Weights of a small self-supervised audio encoder (BEST-RQ).
Training: adamw at rate 0.0036, 15100 steps.
Rows from block 7 of a small self-supervised audio encoder (BEST-RQ), named by matrix and row number. Rows with one number belong to one channel. Each number is 500 + 40 x the weight over its row's rms, rounded and kept within 0 to 999. All counts start at 0. Numbers have three digits each.
After each channel's rows are labels from the 100 clips, of 14976, where the channel reaches its highest value: "responds to" is what is common among them. Only what is clearly more common there than usual is listed. The data: Morse code for random letters and digits, with fading, noise and interfering tones.
# convs1: first pointwise conv (model.blocks.7.convs.1.weight, 144x144x1), inputs 0-143
# convs3: second pointwise conv (model.blocks.7.convs.3.weight, 144x144x1, transposed), outputs 0-143

convs1.44:465532500479500442500500557423518500500461505500515500450500492500564463432445500451599523492602436509564503556500500500500452456546500500500500566500493500500500500455500500500556416500500592542500460500486401500500500583465500470441527414500539500500500539500500500500500468465453369500463500428423500500500493500500481374478500467500586500500500517500537442469500500447468500500569500500500500500453548394500474500524468500453500
convs3.44:524606556500533500500431500500529500553500513417543512431545499555445500567500525500500500500500500500481577500500451437500554612450600526475500551530500428500500500500500500587493616500500444500486527500500500558421500437500551500500500425500472444572500595500500500500468500540500500500500500500500500500585576500500500500581500427468500500439500467483533500500500453500500457500500500542500480500548539614500500539500500515554478
responds to: interfering tone

convs1.140:500490564500500500500500500475593436500500602500500462500562591500500508533500500554623461500500500500596464500411438500463502449508521500500500500500500500500564463489526500500500500500434536500482500500500500500410500533500500500489500535500448500500452597500500500454500562500500568500500458500470524442436519500500500500582543570586500500411527504447549500500400549499542500415435615542500500538500515500491500426500500500500500
convs3.140:623500468500500500473535500441500500445463500500421500500500465500500500500500500500436420500500500500500520500409500500557539521603537500500500552446500500462565586500500500500500500569500500500500500529500500478500500500500500500500505609476500478500500501541596500500566500500409487500500534426487500500468500546538500518500526500500500500500500500500537630500500500536675500575500500500442500587464416476500588468500497500500451
responds to: interfering tone; tone: low; mains hum

convs1.78:500500500570500500500500418495500460500524504632529504523486437500500500500500447500500428526509553576500457514500458500500437462532500500458500476500497556569559500513562555500550467500567486541461406563500500492403500500403500517444541573465500500438500464500500500418415500500469500589453500500463500500500505500500500500548531589500466486500584500501541500500422500500504500500383500533500472500500500500500545500602439500500500
convs3.78:500500500500500474500453500540500425512517500532500500500500540465500500558500424543436545500562442500500434570500525455500588524500500500470500500500528500570500500500418620500500500424500500443500500541553500417545552500500500548500600450551557500500500500548500455500500500500540548466481496391590425500561500500500500461557500500500500500500500538500560500500443454528465500551500500409601510436500500401500419522500500500500500
responds to: tone: low; mains hum; reverberation

convs1.91:500542500500500500582500544500500450500500500472427500507500500500475496500500457500500500500576619500429420500427500500584476500571500500556500449520428554500459410512500453500473500500547462473500589500529500475462500500500445500500500459500527548541500332500500552500500500500554500500500500500532500500500500564584536500558526459500467528500547441500500500522500498500512441527500447638542500500500574500500574500500500515500414
convs3.91:462500531437500555462500500574558500500553500529500545537478576500500545500500500500500533567536435500620434554569500500586500531500500538500512500500500565500500500518563500540500447542500473509619494500500500441500500500500490426500542566500500460454500542500547500554500448500474500500548500500458500500523500500500500500500455500562507567469531594500592500500500592500500500500500467385500457497551426500500423475397522568500500
responds to: interfering tone; tone: high; clipping

convs1.22:532500500500538498472532498532500453511500500586500503500529499478500500479546454500527500464500471500500500434483430461565500465500500522543388460500584500491564481374564500522500362500444500595460492500500521500500500500500500500500534500530501552500585524586500544500500500500500500521500550571500469500391500610500449500528500510500500565415500500500502517477500497500480416503513500557500500552500500500504500377500500585456500
convs3.22:498500500500517454611526500500500504500480500500500500500610500532500563561500500473500500500500485476444500472500444442500500500536530460500500527500520510500500500500500500423466403541500500549500460502529597383493500500500522500477500494500500429500446367500500500500611500426500500500487500430500500500478500500529500523500500500500534406500512500441500500500500500500606500500436547529500451545369500500500500422432454427457577
responds to: tone: low; mains hum

convs1.67:534500500533500548500527433446500500500519500556577499500461500500563518500531500565500509532500500500503537500399500548500500481557456629500428491500500500461500573405500447500579500533500493500485500508412486500500523500500500618452500549499502513500536500500500540500528496500527500500454500516614500442565425462526500366425566526500599500500430500510497500500458481500419500500500434452500548500500500500500500482500465500500561
convs3.67:570512550486500500500545500437465500500500592583500500484500500500467500500500518500500534500568500500546470525434531518500500452566474578500500500500431484500565593469500500411500444505500500500516500500543500481500500500500500500500500570478527531500494500500500500500548398500500500540500500500500540500446557500488500584394489500529500416500540500453385431389466496500431500458500587500454509583451500500500500443500591581554500
responds to: tone: middle; mains hum

convs1.86:542500541500500488500458500516547419500500553502461500500500500500523471500500458533616500517500489564500483500469470500445533430448500504445502500500500500556472500500580545500571500493586500500555507553642541500426575500484440500546509575505571500489500484513447500500500500500500427500473500500554500605500500500496529531480429500500531500409500500500457500557500500464544500580500414644500466500492500478492500479478500500478418
convs3.86:500541500639500500513500477452445500500461500458516500500500440500500500539500583500500529500411572452434500462425500486500500565500478500543642549477500500500500554416500500500500500500467500500500500500500500616500500500500541500435547500500548534534500500500459500500500527500500569500451526558455500500420500500443500500500519500540500466568500500531500500562458500500565422500500593626534500500500469536500500578500449465427500
responds to: tone: high; mains hum

convs1.77:408500564457500500599476500575435500500538528486500500548446428500432492500460589500416473451506514490437500500500441472500500500500579500365500500432530500500500503500527526557500477500582500500478500500450519500500437478500542500500538580393387500483504543500500534500449500500500465553456500494500509500531524500500500430571500591512500500536500500584485500500500500548557500602482446500500500500500463500500500442500500509500457
convs3.77:524500536500500447500432500519492500500444548500529467500500500589505456436567477500500500500500500500500494527500500523585607500590426500500500500500487531500533500542500500500500548467500500396519610500574500500581524500500520500500508492500521526500500581581468510500515540517500588430500500500500591500564582462539550500434500500500500464500500500585500475500500462594444500500490500534500500500500500436569500591556500617500500
responds to: interfering tone; mains hum

convs1.139:411732500513477500500500500500500560500500455500393500500536430500500446500460438491500522500500500500500426500544463500500468500470500500574500500500500500500500500500426500567531500451500500500501576500481500478582556500432500544417500500550500500424591534543500500500493492481484466500500500500488500500500522500590500500500500500500500505361500503530500455500500500478500500500500553500459468500500500416500533500554542508500571
convs3.139:436564578524500529500500500500500500586500500540500501500500618500500458500484487500438480500500500500470462470566500500500702500500508492486452497552521500554485430547500563500535500500443540500456500438500500561574526468462481500472500398529500500425507500542469500483500587592500427424500488500530500548485500500500500459570500500441500500520500500529500500500580500489500470500585475417500500553500476500500500500551500500500461
responds to: tone: middle; clipping

convs1.132:553526500437566501496441500494432500542441512500428500557500500590500500566500500410550500494500450536393500471500541428500532482575500441500500563481500500500559473500500601524500645491500436523500500372500500500500500460481500500500500500474500500568525500500500500500500510500500464557500569451396500500463506472500463500628564594500500509497500500463500500471500558431474500488515509500500517500500499483481500449500515500500500
convs3.132:500531500510500500500500500500500500553432500518500467470500500496500500447517500526500500500500501386553500500464500500500500500506525502609500431500450500500422500500500467563554617451461500500500500500457500500500586500500402530500500500627500500500555588500449500500500500500500529500500500489386500512624503500448500500622500500591500500500500500564500432461500500569458500500462454500500551500574419500437500515500454500500536
responds to: tone: low; interfering tone

convs1.55:474500500500500500500500500470441572500500483500539500500500470447500500511500500500420500500500500547500538551552500500511500500531500538214500500500500504508500490500588500500522500500515500500500500441444500500446498500500553500500502561500353497500538478473500583500500500554500500454459500543500460500484500500500505500559462561500500500664557500500532500500500500488500500546500512500500500500500500500500500503500465500500430
convs3.55:471506500500462540500500500461521500500513414500500500500500500500486492598500500500500500524500500500643500477500431500500379475468500500536500410445451500500452500500500500508540500463402500500453500500378500569504500467436500464476431619500500500500500527468500500500450500500500440500416500567500500540466585505500430500500454500611500500400500500500445450476527500500500467500503454500489500500500500519472387500458495500529458
responds to: tone: low

convs1.13:413580500527576500500500500490500481500500461500500500500500500500456470532500500500499500500537366706500500500453500500500500500500540490500500500500500566500500500444441500500500500500500500500536500500500539554500534561525500500500553480500503500575576500500500502486444500500500500500541500591500526413528500498500470500611472536532462500599443500560421500500538500500500500494601443510576500500500500584548538427500500539500500
convs3.13:500500500500427500500500491500547500506500503500500561500500602567423385500439519462500500424546553437500500583474500500555500500476500382521500500458399500500500500486428446531500504500461500397490500500533500500500500594531500615500500500519500500567500522400500472500468557397558500579500519528500500500483516500525500507550500500500558551500500500500500435425533500453500500500464500573523562500500500500500500500544436500506500
responds to: tone: middle

convs1.35:529500389500451500500500500500493500500500500476459500496414500500424379500500453500500499524500482629386500486500423500500500510481460562393545500500513579500549542500457451500561500534500500465500500500500500500500500500500500500500500501453501533556539407555500641500440441507500500536500500500500500500500512431500500529549500565500500500605500458452553500436500500500500423525528452522538547500500500500500500500514573563500500
convs3.35:500500534500450573500500469472500500500419489500500500500500464599437500437500578500500500485535549387577594569504436500500500500456500500533500445500425500500500537500428474500500534500500500453448500500493500562500500500500500505500337539536500530500500563446500500552421541463500500500500500500500517467500504447510500500618500500500560500500415500500500434462534411500500500517421570500612500500500510500485500500500470500500500
responds to: reverberation; mains hum

convs1.24:500500404500500500463499472464446506500500495500519500500361500500443500500470500437527500516503500412500401500461545500500481459500456480487500437476496477500500458500500500500509500500478500500461372462500415482456500402500529511461500500506500599568500395500506457500500500532541426567429522539584444500500451500500500500537553500500500538565582523479470500456447500433500445569500500500500500470500534500500500500500446503575420
convs3.24:477520399527589500500523500587500380485522427446468604511533500471416528500498500500500524500500499434500473509500500500560560547500530500500479500484500500466500500465500500500504500523560500594511491591468559473437500500439492412500548500500501500417469481500500519555444448515442459474447500500450426481505453500500471500539561500464448639500507500500500500500550500435554436535500466500500500500500503500488510440428500547500476
responds to: mains hum

convs1.38:500500506500421551500457541500500611481500500551455540404500500464500432500434500500430452500500515500433598468500509418500496500500452558500500500500500548546474442448533507534471500500500500500500500500452500440533553545500487500500477574438529562559409452500500433500500567495500500577500500500446500574500471528497500549500490539559452500426534500500500500447500500567567500543500463628500500454528500500501500500430460412495500
convs3.38:479500500462568500500500471603550471518570500585592401566466500500516500434500446428531500539414525519451500411500500500481539433500500525500539602472513500518488500481500473487500500500467577500500553420552432500500500523417545572500573500473510438493500495500523500500474500500500500530500500500596540540500549452531442500445512567500428512508500452500528500467500500500500422482457532500500423557500500500500500577452530515500500
responds to: reverberation; mains hum

convs1.16:519515500500543500463573542500517521552500452466542443470500529525500500590500641529500566445465500500437500500500500581461500326539487500500541414500500500429500454500500500500539500500500552500536500438500500521456553527500500500500461427491500498570500500500500500500500536500500461584500472500453500500500500492554570576482500500500538534555534473500489430462567528500500500500500545482423500553415500541500546500500500579422500
convs3.16:392500452500480374578445500500547500500433489500463500514500465437468513588500450500500526500500500500440500489500434500500500586437546500500500500433437524360495523500500559500500500456481500500507408500476481497507528517500466500520500500500500500595500386500500500534438500500500464411461571500500479533524457516500500584500500500415572500427500500500500519522408500498500541500500500577500500500500500500500550500500430500485482
responds to: interfering tone; mains hum

convs1.100:500500554575405500500500482504504500500500500579500500500503562500494523509500494463386586505500500665575500500456500500557500500530500500500520500500472473462540512500399603582500500503609494500518458500607579500500509477500518500500500500500500568420467500460460567443478537509514500500500424582549448500500500500500524450500469500560500500500515506500427500500500473500530500452452471556500500500500555449500500543500500532470500
convs3.100:500539485500500550500481549500500500500500508500500572500500500531465438500427500416500500428500500434500445500442500500430500465488500500500500500451500500500500544476500547461537548428411554425400500500408500522500435607500587500500531541616500546500500490497500500500500500500526500500457500516500500500500500500500500500500560533571500529500500500500500442500531500470500500500548598500431599415472599500500500505594500399500463
responds to: tone: high; clipping

convs1.129:479496401557533500598500500500483504500522477442357500500544500500453428500520500500598542435500500500465535500500500500536491500556526500437500472500500500500500500449630455500500478500530500500494567500500500500500518500500500500487500373500603520500500500500547500500500500500500472500508540500531500500470464480541500500500500500500500500536591500500548500500500500525495500471584355500500444500500486482500500541500500590500347
convs3.129:403551551500500500500500500457531500500473500447533447500530500536500531579409521465474500542500500530398513500500459453500424456452500500546500512461462500500465500500479500500553500475500500500547500500500442594500500464500655524500500464399500500556500500500452487500500500366500500463500500534500500500500500430500535500500449562500485500500481474494500500532500452530500498500416640500578500473523500500500500500500500620441500
responds to: mains hum; tone: high

convs1.10:575729500500500463500514500500526500500500444560500523500360493500479552454551500500457500529500500588500500572500500530500500500522500439438470500487500505500516496471500500500500500500531409500531500489452500529471496507556496500500500380493520500522616500527500471512543448500500501500500500451500457500552500500491500500422455575500500493518420484500483571500500500500500460500500525500540462451500500432500455512500513432444511
convs3.10:534479500500540500526500571500508445500500500442425426576576450500557500500500500533435500520452454628461500428500468500500443500546500604500549500566566500500500500500517500500456500475521500583568580500543500500500500500500500448540542500476500500423500513516500500506500500500435500500574500477500391500500446414500500484389500500518500483578524497500500579529500500527542500500500500519500457462500520541544535500500596573455454
responds to: tone: low; mains hum; interfering tone

convs1.127:473682539500524500551542500539517500502500419430500500454500494553500500461505500500500595500601471509500409536561531500438476451477406500403563426500553590507481517567500537500510500500500500470445479511500530500557500500500500471571500500500500441500500571453500500500500500500500500576500472500500500500470500500500500500551500546500433443598525485563494523551526508508500464518500500455500406467500500500491500535570500484500500
convs3.127:451532500605399500485500464488500500577424500500500567409523630534474448416500500500500524500504500500500500500613500500500500500500500418500500466464500447466500500539500500555561500466500500500500456485500553545428500583500500500433477500500500500500500500500500443500468500500474467500525395603500572500500500579477500432559449500500459520500500500500500500500500494500460558500528478411500500500500544456453424412500439500491500
responds to: tone: low